python train.py --model="self-supervised image encoder" --dataset="drawn small creatures on textured ground" --train_examples=203450 --image_size=32 --crop_scale_min=0.3 --horizontal_flip=true --translate=0.06 --color_jitter=0.6 --method="vicreg" --arch="shufflenet_v2" --norm="batchnorm" --activation="elu" --depths=[5, 5, 5] --kernel_size=5 --stem="single" --widths=[128, 256, 512] --projector_hidden=512 --projector_out=1024 --projector_hidden_layers=1 --init="xavier_uniform" --optimizer="adamw" --lr=0.0043 --beta1=0.9 --beta2=0.999 --eps=1e-10 --grad_clip=1.0 --ema_decay=0.995 --steps=4600 --batch_size=256 --epochs=5.8 --lr_schedule="constant" --warmup_steps=230 --weight_decay=0.0
Rows from block 8, named by matrix and row number. Rows with one number belong to one channel. Each number is 500 + 50 x the weight over its row's rms, rounded and kept within 0 to 999. All counts start at 0. Numbers have three digits each. After the name is the row's rms in percent of the matrix's.
# p10: first pointwise conv (model.blocks.8.p1.0.weight, 128x128x1x1), inputs 0-127
# p20: second pointwise conv (model.blocks.8.p2.0.weight, 128x128x1x1, transposed), outputs 0-127
p10.3 101:482519505523390533524480479538441505480628563528420413451502581427499507431558468543423516377616450488503452571488492543435504435575474507573500571490519445495455445572505522496465518482506516475442522509562460497486406476494503544518552493554572493578551548397411525476486505497491582519499448433477474493536473445564413511576500486517593561383458446509485498481595527468442496477459
p20.3 100:459411483480468472398505577467522547517504488541495594526463465488524567437604607439520615545532523475471490417554569535523468515609536448463403538478481570412510591523562463579474436439453587522498532581502479525480576541477455586432487510463492465517453525500497526553490458569519481440560528411485443497512578497589537541424547575555522523460468558488474517449552525466495552460506
p10.4 097:504401474450433500399554490495420547560525474501504501570403512458521609465460518476475512495525554403492462470475597469474492551551510495436538535583461457463532551454552524530495452437402456543504572472490534520415515529476515567530538490519472475417459460503605598468426403475601492527546490456470464606498433511490487417541463499540452604457563512450541439501476566542400488528503
p20.4 091:519554493544524395473540560485502540583497451631543597557493477499547506526541602541524487509543507603523492453511519494531559591566415559526580475466462512469594511500499504518526488541585487567518506499531535550516567488459581497567529472567514550489560441488539474515521563557600542563504545490469463497563598498517541469496637540496612446541531574513475545547488440501588474564582
p10.5 083:604581448534418511445534497439449426543439522431426550524527480401537543542540508538525482488532419560501506445482426440554543600460462439505466486493543485417445405528528394556502411551456464427474571478511521540498547546392480467497518481606468498508431580465490523522448412485372547512530488535445475521526422479485438635482473539507515536503478514464492500522445502532555463507533
p20.5 082:562481421491475537373572564371500560540542442578469481534535554489493600503542498525400526444498522518526483444538443513449443548558530488513500549423574463550473555482511481454409444580558427524471406580509402586469565425440506470483474440451491498409508466555465516536448432497450464545489437477505482445520548474469539467536576508449517430455552602506485476503561472436529548491520
p10.6 107:527582509534416452450464515450487441377461491552534490492595414540436448523489515458493453723484527566465483543449439462523582545530484463414464576459405487487491417551524496445481468557428465624507538513527461546470542549448457488521433502453486425551503487508534473513492528457503425448535464543519487488513514516521539477464559506542461527553447609443508490496477483468540576459436
p20.6 117:573497588512483503415565485463501540387513617426497459430571492419432454612517415599524550401424487498527500526468548518550496471574498437477555517483423458509489512501459523594557473401444554565492563516531474479420544493530536510466535613552451573476465473502515460522510583451531495442498487521514502578585501468432525460492482501529518458529570466552558472432570515451537529509420
p10.7 100:544470602512415435371475567451494499494525547493534383477517460502472466590549498597589579501552522538496475507414457518460559515436442456359504536474521468509485418506495528558529461486492448544480501462560482540524571390518496543552517486474500490564593521416499525463398446459499490527555482471457514486478449542456474448437413513468446492545408416466557450523620491509483491486463
p20.7 100:561544537592449522488505527478420609536470409508531531489486446429429465437414410501444553584506500488488441446461400430461455479491493448475374551499435492428394507505670492480438506488594441494504388454500501571562479429541519530467547417512485479576550493544535470561508523475459549433481532532559509473541565539539483528517509484499489492417465467450511520488451501464533460521537
p10.8 104:397439526496550479523439470481461475409505515572541469514514498411490514484494544518503498523524644526478457585462460523433459538488438446507568415529506508555570487679533458561436571441485459528536488577556425524517473529550441501497487437455450464480504567524429460515481479542484493521413539490585579508503436546451490479481468507449502528556382477483527498493577503358513457575444
p20.8 112:478465571518375420505496502602566558459551541486486554507481573473546493498476475498385475514439504461415477520509445568436543372497521489523456509517485538451491482499504554467548400500465416457501541547492552467454452462469539488505476498459507521497588547510490576590556540380551603595538549508472622468464477529539452459480509482457478445624456499586512464460459575534462566519482
p10.9 101:462510540492482454553531501514541460524571609512503414493555534552512552524438526485493553508591398434462474557477506520536518380507466494437484546501471495495391526465435595415452467503528454478492640498526427510500488508468484506565523601462556510566548439423389527507532511503552451496487445451410515503546522521488505482582516569520493547474493470480533481646601534589526515481403
p20.9 097:514434502526620398551504477551432471488457569487497521480529528516516554590466464546536495513410483518425495594564456557496574506498525481558549438603495490493506453482531643366522340542455447502530574464515534515526462431510553458519494563563525460467463552514434477466548533423529506560491537456490516493533501530497471421516526512500479491578414476545496590424451498580502533512579
p10.10 099:614414485468435516481464418498503505495493477531424533544390492494494573464548543540489419449537489458429493525476500554472521519495446459434535580452528453444481536523566408438492473527550447427542533412444440561504478517525394486462501420501490476502510509492346460475462490548455582492487498465447429482537381462502505544532505539494456568501380509635441577532545454483462508553485
p20.10 102:491477411557503492595509543541496530482492482483411573464530512511475517443510526456486494455589422559489540501542506481493397432579580521532508418500562609563511562468502523394431502484466555518525488469486429521447419527518457515386564481435513424496554485497460419510520530527421417413425411451462523504510429433483462535545516417556459619442448540401480508526567509467518503517498
p10.11 116:455488520458594510523431544491465479499535477541495433484545470435475438529549461518438559501571564451490505535506550482558531494492381531463577585543482481510581495572510552501567521455483515463555521398517510483512405431571556482580497536441373421574574551445502477544504509500492422568562520440505540463433511481524426417542478440527604475500464518501423436557505489399474392429487
p20.11 114:568490456442513508487457486541609489441495424463442604412319468500458472513445529518486639541507487481525485514488445520491479513485448490347489423558549530466574474573440548489473488531586484480527459513552563490501509517605554523522488554473509446623462507453454432502540496540582486465554582539426467530499488529470534582484552589490479504469495490517516500449482525484575481578520
p10.12 107:467480507513462539505474537466432547341408536519533497479508499512498442491457516454480494515492612571384447502470521509515536483475487486497449443444515612542475493454574462524470564424484399533525470537480556392433492471507407423467445503483498568530404549445464517570462451576453520530475458444533461391453527478488494496437529538435504450518494408534467421458443519486569501607583
p20.12 100:469439614488506482548387543559469488473546482466521436466484526487487532469507572533454453535607414534539509455513456486444509436419519419545497505519499608528438521493466542523529463456469567390482425485470446424507458477431545467517522533554500463569492535522478465533498473452530525471523428481429487453353454609460582480472488448482465595471448566485497435571529537579424569474591
p10.13 109:484512501544509517491477458444475519557468418484560546566477520415516471523559500528503431467457451525507548531478373547465488610542525485588548485494562552528509515630498414543541481414475455459506350460519448494480476430592507496515468505539507364416485565566510516463431516503452562527586487444606465468513493494488476556510509399491582506610536492496544440459481441456469462463520
p20.13 101:594464524561399444530508528478505448508459525468489552482515565429582581598492439571455529430428490481427472586481471554485536552490496432493499516607511517510461483478494531343510317497562481476492411496598572577478546489470512579414537470451479548459592494517510552520525526454460539571500516497479547517535514473537480533536507591477480421516516481479510487493542571445479546503451
p10.14 094:576487444429514457498526448534506516475519475530424523522506494487435484460525576461534477569573585568447482552559489544475517516445431540564533468471601557485577560511571356517447497609580475508548567508451466512559476480542478414497468446539457533532418570406410442528506535510431556564462527484507451476445473493450588507568521549511408551514440530505459499464473580391450451536485
p20.14 091:450524473440590501494478484502487456559551495599470501492565468522490503466495517486591512442489622487500509476483641481633499551485452528464585459456492487437523579531517461526479533553524586509449514548530547489601520597507413527539472457440452507464512477395567592441504543502505511560572569462511472597443639499565475478454559533461545429504534465490390516529512483480484494551491
p10.15 096:514486543463543399441479416389493486525432546485467402445489469586587489528518494491565522547474492429551492436484422564509465472515558630448483481525449497505496472432469498563597420355406531567482441498483402553447527471482418417434492574516531489410448456518503476533520439487494484476505489502412472406493531497503472502543513520425489559476523559561525516549536473535499487586456
p20.15 085:541530515491424437491494544544478468548476478536498437536485453499443552432487545525533518490532578567554566545529478523560525556549486494431493606473509496518553507486472478518535446491486455574518526531603471532489510354540418650556503525499532534494375468514462557510508459493478574436467554497560532511624495552503505459535513404510473451445393531550466561485394417566553485564584
p10.16 099:424441520456487522541537522462527481571544465592504478538491418409520505514506420584479508564550296420495490593495535542525532507541522483526477599630500499472453517540386530505539480407520432417504499503491454468484527490515443523512533578401520492485495522491508607522469446501455526540587475487438477522494453405533530557553568502506468481546466447450508441569469536502514420461529
p20.16 102:463511502495442393524514537571515430535531519520508542504509534533538524499438517474511530468519516414422464491500537477464636471541469464525480447495456569461502472555542556501535532442449505497483582546456594407508408544495463498563461504468499543480444473552551487513455466448552628576483534480454578406535512544502465463473516407433406458678504481577471460425437496540485600466545
p10.17 105:511452555554511527486536495537512571503598492408523443472513530447488516502498567466515537528429635525519498523530476473525509535555493406493613445572531518535495509507508567529515566645519548578334494486509550479460467495546632507490492402501488536469546475559541473487510578530482525503386538549585560543505437565477508519489379525483529543471467515429560520421476515427512508516511
p20.17 113:466451528567466589440521501456514570437499479458493470491461487415443442497419500490414439586474509509494516520424459508430468404520499443468503572415526462536485523510532410547466507475536515517495397450480505533502558537476445475395565437423466455459458540464532455596447437530400428470575417477457434439584510471502488447497435541515470505374583454441521420547532524471515519486418
p10.18 104:467530544553571560478557458479516460490440549537461466465564560410449530513577536461502475415564485508571505514454618571497570479446485525520467411495481501560483499557501609477488422460497451544498428358462566473514513519500501491474594507574453462530409590513493506554590480483440461402458532573525474522545559510449461552511423500569562527443569584471511474559516537425553461518553
p20.18 097:522506481554526520501467508478486451556467476605529467550532513534463556441546501513502483541491453573526440511594492476482512532502464545458510451544620512528499389447496462495453488575517497408576534514531467574383566493405463437553455449495575427549524526620492545472524546581454508532477553495496497504499482422459547494540480564546623385435389542525589575441464522504508443434493
p10.19 094:496517481494489468567482483468440612516577537555486536556460475568598439482463412578487592464546513551489437605480492460461418503507416485585519525538444469516577452531550399586471586457523474479541547513445540502561405487555531475534540504485587478521519495475469503497460546588521493611520487433523505468537528569514391369552514480484505469495486423435473506549519489506408411506510
p20.19 096:496481442445475423453513525458518484523459494589434541532539482485433405483470557515525550541465554558467555465542649532516508463578450459400510469568480486435541572629514487521548511596519493464544513483560517511611511558525535543511546473481570441479552589456517543461478489503449469529593563389486551501513568455604451441475636501523501536472531490417438494481517472465488469514556
p10.20 099:489442532449408505594506484499493540511480572493513455495468474462390502520495529527430450535549623459501447577463517466469465508457422468630468423490499492503550481519520474495523534549585480478565607539501526415492400399565517521539472487586472523579429534489489431528410489494512547527524523574465540473535438495460556482507461463470602570485587435521390499448540438428424496484551
p20.20 088:572458513516550520488588442438464481525456507539528553639525493441474486589527467533603532525484484498540454485489509444473445551484463449541472478597504483503442530474496546506523383535526461504492491453535474568476580536542536409555504388528614443481427556491580394492575484518461466523577526460555421445578519411434488490501525613490537453490537459459485556549570590525498504528552
p10.21 106:494562475436491567577453447537440545497518470524451458507452527448425464480532553541537459460523436524477564547487541452460456471463506472485485427489599489484513479521470488417488548479572564391499483500486479450514484472446481486483514508613548422506448525420482490494518476459433587500414456472445400496551540425556474432472435477456527491416368338548518463506587449473426408560490
p20.21 103:491496518526522495497521499513493525473545445562472644497432532516524461500574540477531528459546430460590564410504508598499525496505612443581511460387488453506466510558609511546403505509484487550502464569504501502520556622524459590552503430376482522449528544471516515524492411591486534524495532499551512500480531513577450490442550421565524507508522592431539526464588549404526521530560
p10.22 098:591514460491531433494533479439490581468529539499482442393568436541517456422461428504454479568517533552520536390503513492492551476407538477617468614439492492467471527528559370539531465521406491510476475463387459507509387506435495456454531462549603501483541525497517513524484451613542506536541444507510388516524482466500549436589475548492495565455452489469477461541517516492426444519428
p20.22 103:512505400442532457486426523504531556470436563591516555429453514565600521502492544464538444444479477519543465530522628500540493475339453470474593485471554470533505485514519558464465450480461595408483580523454503516533549540482461431542528488423477447415511510404406601524496561526516546568534510445506518459474503533520469479502482488477403533539412441505424531518425568516434564542484
p10.23 107:496560573552456498432510474462620569421509472534432488519548449485513445478516452543657480525503525570471500462482441551568495516461575460504472522471388531496476500490556499443496449450487480569520550544494477507476503451459502481459434527351487460507434542493553574543491498516430434473581571496503469460460440510462519523540548623481500416625455627493480501482458487421460423491533
p20.23 119:545480550540553558555497420530467536577488438528509494477611516503446463512452441470491494472383466485544572588531536599541504539486664518508514477475686479505523471454512543521515529507408506594446528598444514500474380489499499535451598496485461540413500508553486514469436475500479505506493449498512482507491547480500438442454547466504582493473601576549525521516491588528558507461475
p10.24 097:410467509483531462533507577506503461582509610563498410404463392460500513488453523499523524534530533423502519359455488448589533524486464417458497517472484411560524468555448464529486595492506527418479451446527459540544465485499507518555494505531438462435522491444471562409504520549434485535585484499477625523507447478489549524570484573504552506545456391460458426589457432405537470495513
p20.24 095:462442501585434553577550460479481601518437437492525553406476495463539510480573479426488531496596572470497514510496547443571582478549494524542534491522513530521503409383518488448432555457566452477467529532476579500400527506539529500435494507407527526451594462638529517578493501542505493437525547594571541431529449484465481500561459431500467478576500524499613467497470512449598494558471
p10.25 103:515527482513528478421437495396490436475498477497520569532467498359536524545607493495564488472455556564556498487437431529452523627484508537491485504478565596494522539640452471518514435424430524526496362484512367500508528536538458531476554453484498441448454559468500503514533496418452475527462512462552507522475546504517439543435481415481475509617412519506607508497507483490440533541447
p20.25 104:455531339360539602509592515393489538537534414602497423506480456529442561414548613481512517433555501493587509473443556520483469616461515546488492550431498445487496533551468506593510637521465487505463542542474464512504447491499440522542484513508506470461448455526547522546366464517573505468545542532514476379531483488476538539529514469480463490481542467449485499492510469510496530483477
p10.26 106:313420487481464465573553571538416439562525533544517502526512458461499518528448517440526528530494507439518484548469465464517412469445539521546550504563552383557494462553465422604452622484508517538485498498566547640491509454517454518559509551496412501485502524550484541418445510447549589517557477418509558525517418497477508545469516492535544530510431454573483434564561496468548466464478
p20.26 103:487504519560491519602502510497399563481458508486613561552523489444506543563474533543456456473536489483485534557458555490570598522497506516536510527527596459530508427450513581490515515586444515550532508524521527546457536497584489553504580472472587559487551494539585516579543603466547504520556561568546634499494396478516473532580426494528539538537447474433622603550550443530538501565484
p10.27 100:560539573561522559449509552471515448495474552606459526425548492494556463528557537532606459508505468510469462397521514513513516507566499443512530467422571507455517464514450519541474421595491530525497524513564461593486602591506512508554452499501473420454541545478472454545525459457516556440503480538494499394524430560497441643485511583458495487564522606557459516480454543522397634509553
p20.27 114:524481434511484483468525465453596509537324440460531570477502470506598529566485386426499467511449550470547624502464546450564496546478528582544459496490524521489458480557503420497507570539436403482444516511423488589517492511478550519464591370516417559444523505500455491546549534483448444541464451481518477486530521458501494412546523556479582475492527479480483540523509586390482426473456
p10.28 101:460490546461451407560564489470434536561543611530518531621511505574475517463505521503398532451601464515577472635462520535420420532514565520574496473542353504483536576547554528522581520488504473556501492455453576513521455535568463502492570451545550511522446550548525538523447458540492411539526537536516504563511530489419497401493467513549575480489466505449460545536536526548438478580447
p20.28 096:492458506458551523523516545539503437543549573545413482534672524544501555381444519575495565478450568510508450560539486554498520522522478418441480469619555582442518557517434552531549568533530431465548533576598592474492566542485480528554447448406615430542487490523545506539510589522528539481556504413494498519484499440487497522518491500549496469461467530523534448480563517623495495509500
p10.29 102:586468562524558521366448539454567495534525596582431457468444470466547493516545445535584457509553544538466482365478531480540563528381514415496518471533494522429487528526550491552494405504495476519524519513574436464527474501573465498504489445526604555494446489524465503519569400533484472486599518481525531476463454591409420532524434591455504485546498617466475484516445467467444443528494
p20.29 115:520483500357483463543423447501517507580668565502442372558585489538481505528444498602513482507526473434419505474573539523481523521456467480548431467458493592483557482468404508437506448461485485479478448492447465493467398463500479461473449569562593542507524562552443513491516503504491441482501464530391545443453503525453500595538479528484519528527468464444556464522449487508388555422521
p10.30 099:566534562407482455451455515443499456481393503491511478444451464474458540475527479370435344511413527479596468453463541504450497471477537546469506473449450466492507488519491564532545534540420518510496487499479351483511506543518433465419453451503505444422527564528487447624527470465528472428422494550488505493525545507473439504429473518428463459452539494452527526379445518402522516519397
p20.30 090:576560476519596504544453562574472393564497530494535567539519597627472490492492463513530458530509566484384431554450528568502476506524507539574501441580472589538531516468509579520505531512521539482551554496508555395509470664463455457526484475445503569490511548496579475329462461464476434550540502479451480548519509429517473534434440511500459434556513467526521485541575486489484486482474
p10.31 092:436462481471480454471586550480446517536479613529539492486512532470498502485467525521404445506505467456562482562408467579532444516560621453542475499565469537422489479448409566532517542363555500498454407467445524416484482484579509494511552554427478483477485475500533636440437515461474490468522442521478472470457525449506568492393539406519625432482496438454534434508441515451538539460510
p20.31 084:443484605598561517416449506447570500513463523459603520537447457499450446530550423505578467623538504499484547486441413521515474479524519473466465574458496421510462532468504529544513493515423470557553457467442509503556500463470562534602583460559536438538409476466490466427589495422511535529520511469530479573450613618577515505489556546528564512471537465455454528552533536396510495568534
p10.32 110:563461521542535514512407488507490509469467520401527512433516533513539519516521572473520467492458554581497552474469463456539575639426552392528472463408540548576480456590527529495469534513472574515488417551534604525486519440531468510497545396504600533560490655577493519429473549504476510440477439541596494540513428427461543528475424520467489461543493467459527406465500525511533523583482
p20.32 106:506522410486482544481608445399505591446504478506521595476422541512431448526519503496484445530500480450509490403475497549466539539555445516473484586447495435537496483525523539616454593504494519501478560433436551509573518627525553430560481544476448518454530520460605517599415468497543500536545530529547491496557524415557511505489444511460438540556628388485520534465554492445541483512433
p10.33 092:518488493577491489478512476524499476425503427385536526506585456493446459452480533485529556448469426547522383453525498484528521473513558376526444446411484469440432498515492543445467498579517506452420446574490614457435466547391514459421486430545371506512489530481462464510510571486469468401467456578531443464453519373497527518389465470528509459440477497488460442448511518537535512497568
p20.33 075:496464511487512552541491492508476482485559508547480454510474473449434425439528570526562499445516539462495504487454489608554474593541483550478461413467560489454551507512511444550564410441528468533510568527573429566409424425588533544508516494522584502479395436553469470476570552453531408401562583540452459582433456438445492479533410512577523563478403531587532530499469524574521510541529
p10.34 111:511523405454445511526543539444504470426489456509426492511472586510472475429530593473521500454446489472535471531500506491416502492563483406423560426461609472472455519432463471409492462544535436418521464456522536529538466506421510511522476477607485446510447458467484523615474511410449533466520459479434437501572526494500471437407500476419601418456398398457420461476547446485440504451463
p20.34 110:503503536513500524544502559478453491539601595438526384566629433448427446539541483471446401513420476448538408506530533530427490491496549547463559484594499553466497531496419488556552484477483532470424495486503473483525429551515508466493537535549539509596458646552559480500433561476530510566518474428455474498509482490516545551481484523445491455519639404471539445473540521564452476407528
p10.35 095:497455571466393496473506490458579562494444612496548456543606498518376450528440407488479492612532532519434527619505429587536517575428489532517573475502439541495534467518480522466434498520453426560504554448579614467489530448575503555509479478439552505511497502534516613482542504427496440516560525564499504501534434524473521436490478545546582496611475525442500470516534495450450446518486
p20.35 087:528491507499423512450445545412544598432468549591533463531507532458484464525533477406436497542427525537525489567560518538446525515471537469421534540613614435591482485493455511591454466547496455417480507579549446529495508428429597522560501533467571468532521533528389511517437491412504501556588497469462453396488522483509561483485563490431470492399579501568490495450430513527500448494533
p10.36 118:436495482465539512456470545513374469519451516554502480427569454483478548550448483491478457414508544458489479577521589461569544501442487514372530514503573517515495482517483561578446496478486473555488422497549495491447549489564506474513543487433539513455484565526448486489521374521551505458443472492539544531468479457478318459491471437488448505351457497524536478552504543474677438485470
p20.36 122:500465551568498490482531515462432553556491443568471528499507510433480503599514403576543491449423639542618647518434479534432540514543562331439538501518614483528461553480480504572491475538471434508445488514544515504474575507576591522490545469490579487497435494520525509553482470426500469473660475468532500519533527433513499463515471528448518512525547535472513514514492464539531520453531
p10.37 103:432563510484495450480566506462393494481535531514516511460603463546503599492481475488445493394572482554559465555558584422512474439493480517481585549445562459486445418475517499637422467508488402520485419425500488499482491496472481486506611520476533455464546583432519429461499511546511523475493450498528506527458525477510359521476448463478472516417466451519549550509546648507530475404446
p20.37 110:477482516531487444570377454497603494562526486568456560431466516477539454551462477539493563470465567491562577568496506572474494503484581369589506476498587396519492551606513482506606406603570508580456486483530551513604552513514553563486570473505558560464533518481528487476441496476547460488638551527510523456454538478488514522463530503412517470551477541438521491524544430496542505498514
p10.38 101:527502490517499493527547530471385446509516456501424434535550517481563568576522597527492513426517473516520469499523542476500571419552559522398513420519503505442441506508449515577439474526414512561505367483536459540492569500537486474555586495450532541501550601501481448493404489497484456429396427466445494559431525501554465532474463465530500452416389495571482455508568585429599502452447
p20.38 106:449516469425521551473437523580524487432492600427477509542471481582530500444538640498567562534596489483461457424543429453532506504429443579609462468464388598449507492462540427401554526426541526510523513490474523434520406544493531476447530492527403498493519516493450440502553593550479489472449414516406479506543501553519510584517461525541531480553443468468534500438499409492533505462484
p10.39 103:537503466521544522461475522533500459389570444539554434387430450490477454524490456458521482486476458511488537529558558439569499523604450439479510469456551515447414524510470418399409442554505476380439399479476439525529541542472517446489499459519509501514524454431398522450524491517463479472484369475545418538526453440507496508451520475428478446492518538545469402500442405416522442403465
p20.39 101:475577483568589524522578483503460518493552562503610564485474354482516539545594540499526450504559422452510548457487468528470438541463505476502510511518458529518453454506525617533497474496538527410489473473457493567487464503507491552516518548553525550575385460481534462575517518468483505493493549489526478350523529548468520551586550490495428558509484412477499602505482399584530623490601
p10.40 083:459531488513606501475468468471543451474535586502560405408438503539477474489547465531533436488465433511565471515504592442548480451568540448514507484502542556533392495415406479533496430478449546515478508465503416461523517413408497404506410562524505467443511423460430458505592526495548531424458412479437430416531441489445471515492486493364489448504440525471549464518549432520444525455438
p20.40 080:417375533492425421421503453446435515530542514517522503461615480475494646468600508504511434491539503543551592483464507549472528520493384441491474592560509516599458591485465491508445465503546465462462450506531454541394452463471493514484491528495561468480488499606463469440461504479467516534431482419462508539506552511502533526532615409472479510508470475505481451488508545442548423521627
p10.41 096:528527455554535553636508481491543519607611559528469521505476520518461451387492531537552540481570489531542566420430509493481387509533501483570452515517539494490531572564428442454488655487523505488472597528476468550525416513497431416553449496561499488513456478438490425432499514549462566546460575495489598513584476504503442557563523520546546514512519456481481500486484495501441524606595
p20.41 098:558540511479504460487524457502439498506535542506500532573371533467447561540401563577467630608457392549440495505520434529510609509453494592618530582490494495520472482551591559435442373524576522550510452458459492552547442486534530502436494544565511541512521561505513479530568481542421544475508431487505522502507496495576419487467425561458540521535502517471472443501432506513483570466452
p10.42 112:570475442481483548530537517492617591504420405514444452570468515493418506386467540555558486502450492455439552498426392505450540483475508460489543454525439499477464520463494474441478542470552497427535490482470469438539433508431507460544331470521549437501471516632493498518452453547434397500544544505506486520443471496548567537501467507434572479526485434430416458457416415502468487511543
p20.42 118:469496467457510466431526524452582487413541629460545475541457514513416456441597598494485437541592460529445409367560561507514479491607396608497517545424455463497520516559519448551560551481464599444559487463458446501460532461448528482499531571545439509531499542499491555480483468526570464431554608467461492540455510502484491447452524512543487453546508514575509491484549422475429515482472
p10.43 112:536550516466552540535488515466511547369521471549479481431510420454604441487545458524454519488485572520486548566536572477586518468515393489404504541496481487432481492474413489499468481520542498372523461483447489469511520426508530402493500552557549511524575523479512541511545548559487523495476379447521376502535515497507551420406572484425552410465488431460496410500492499386422451451482
p20.43 136:491491435485473492586399512540423482507549516553593519428534412514472604490575532505495448525575432477536551445503458510453459528438433418451498489527454618562479510495472580486483451460534591378464464508466527489415515562499484462501486585557601483565490455551476498491489499450544453486498543454471483461418496561448602620552529518506425548503466426518511481459457465579442522468567
p10.44 103:318537447535514546465547537436500407497466552544494497500522524406545575458499495560490472469538475522500431463476520460454502449476489455517502378476578487470512552453404567633407415537485495545466443476547420480483493493455508513519531531531452420505531540517427522534447438471531523402529473488482553478513514461515441609406486558460620418515488487501521457442533530413515537482527
p20.44 097:595547544502506537419544524526483492451502560391555412433554474528460464517503518512495511484509471522469554564474551550642519500503490489417619497493355507484551609586533506598549567520470554496497485448507531519543483487471494529512510499520505475540549509383536570545507556533480521507510486410515421501461585530523474557470556499521417544418494528592412479619519480493488560571532
p10.45 102:382447546506528469524418532440584494440469564528485425448552489534537516417448445535498459580437570461412406481429413517513479517488462428504542469491479598456467458491352562504436526405480446441466544480533503470514483465561515456529468487515467476533526456512418514514489515506541488537558471533511569458527384563436467502486477479456643537597472460460549487455463496419464448466506
p20.45 097:491465506456439587442541493520565495498558526542561464571544533471535563504434504545426508572468519519457435566496404502494501485478495535477477589570564532472556593521417538567518550621423450517490552555540512534518533484479517452506583463505535457504472499474490462600450480477549500536557479344447492433534600557561540474402566545470461486411506519560375510498549540528504583484525
p10.46 094:487483564524587535536448441445499547512504473497590470519466556515592467598488449532506533458530504499471507549468495473566436454457528511562408501516479439581523527494642506477500492452585481626508462556443533416515537412514499492483517508466600529571354481485444421459502485464502455506482503549476408434553517459535543470519463494535450454544498632440579455521543568465411460535511
p20.46 081:530394448436448468514490434477462431515439440502523397419458454522483462542558463409503435457439472322525521454428624498556468441589545459480532514461502433486460403424456481563464502429501522470443542442497458458467437436502539448473467570446472561461470512480448552463441419487504498431557474520470470478469504420427531578505467496442517507505460439530536490484440497443455470446499
p10.47 095:502567527473532522502431550437437384486513499518473446464448497427530446423526416549462519563503469601458482519470362390475475492492479466456540549560570513517543407506471506609519550502511533472542523490611449499488443451490499533565489464511384502587605461460489535534463518465493541552586521475465574489501501487472423519499496426461577471429465489514457438472490557449369506432484
p20.47 095:464501502516537420489455481562344445592423590475442474492604516566567440446464476530481379404503510496518540593562542513560498487475451535586666419452448526552495515558474431477430524514422512435454493506469461523553451530415444485515525462455466487541529503542478477466517593456460497538440482503461435434463492508498454485540535452580476498545545563495521540564496496523477480452494
p10.48 107:530463508551471478501488538452523456426466484502426538424472435453479457517493434482543454446510363511475466494502523431558565436474514316429400563467490529412399514451499512491379399477460531516511442413483546488461520541423436500460499422465471508469509501439452562484515505487482524419505404542543489556438475408505494550461426493478428458488432562519417460501478493539535510493478
p20.48 096:462538511496655585523585472456528502455521523484433483501435412470485388451535536507652517448537523437604550486515479475473430498427461415435481436454469430478487516439505484483511467411517490502540506508459476511493457482620531457545526487593537404497423524482446407491539442479487490462541537469441464475520521506520538502500561469538552605481469483521447595503420477537565444481566
p10.49 106:576644374501523486445466546520497450463566456521517493509484480527411487554473577492458414428479527516472632463513526468535491443517447542555592464464631492452467519495493438380476438505556459434505552502459506424461413511412537456515508598612461480536447507488548438536515532467459491501419472533564424533533579524469485549449514444439499471461487544494444502516468506503574477476501
p20.49 104:481511501534541563532481485517547522486567530471479614486483513466459519552480578533473600476444402506523474554627501719494466548557593556520575545506652445436504544543588492566541481487513423469581544597519493496492489583518457497521581489492523521483510604515467546506453461511551491508471581453453512524471534477520525453505538502501449522487511590477503560437503477508509459479468
p10.50 095:490533466455464606569409506539374479411504451529484532542512484493400471459476480517542419477562385527470406493508522495504526367543493400488578454490474517456469568483491453480445473564456551476410590537497470452419533494509483570487488501504393581494492450408432526520485545492453497430477402487500450499475539467552423533460444544443502465423518532518412524465571472519509546480553
p20.50 081:420459529485524492534467571474544556456537532438486405649451403448450439485546622541494509505567502438483407457522479537501467565486548496432482474435523464486510493432503481568568535410460532617418479451458488491481400495486606592496475522584503580473464464499554440497559500508531458421577477563494449500533508478510584602467427571448534499485485449495469469508503462477525503486459
p10.51 099:519474525475501491468565537375510543576463487438513481507546475530485504524555524526540499505406426487534543479393457532572496498546535596521473526494524546496497535514499520480509567358495426477664444526505468529531560585468481535566569559449574523433503536442539550584483429504498452570538538481403550503507585462514496522526583526519492512513568539479506450543461565616548566580421
p20.51 106:480445577564470531465460516480486553464464461464461514483482521433469408486435437456599444564430486467475497471439427502490415452484459450495475474465470487530499464448516479447458477501529459518468418423463539469496562562555508414399541418408468385424492535465483366551454504491414431464534426514470467488407526469500436423470439578462536538413541542406531443507541563485519485528441
p10.52 090:499489525470424592470465451499496533526528444574597489491507534534453501471502471587427485479566517476481504583460473544390495568583472544422554504591499515547534590532523544491522550406551507500521471416479498477451441492533575578569549521622502550571515479515526585451459550544486510611534497468580508479534535466537551433518512461502560461520483334466528416505558465553433473516548
p20.52 081:437549538499565541565497549501531473467532491486420393460498465554516499437399483576486623478520581509477438483511469502471489468460466434337498452516534545442497560570408452565595602447448390500555515519572574405505518582539483508548475481452471467530510445483506452505481514491547561423574480512500518477582467489463540548478481534507440507465386503539444495471504459570554465546504
p10.53 112:536524539463406477503532564487563487425516435471500501485508429511466494536449573494400455610452488486511467550506361539588506501484515519454523567511484548521483493531539442299446532505568443525500526546525468522501504572456467492537355456481450462545499552485466506532531565496526448462519480525525529472499439462473654519502540514548456545594414573510504500526481456482505436425430
p20.53 112:504498546591505507531538384590466531401548432383435500418506573458461504616432356526519506392453469495550547574509451499495460446476495468551606445580446557558482593504431575460507491407448493538471526543439516486535500486519519497471537572562442529506516493491500491539536563415481505488457487488532488520539506501499480472488486418545496547496552520567467541480493556495552599591505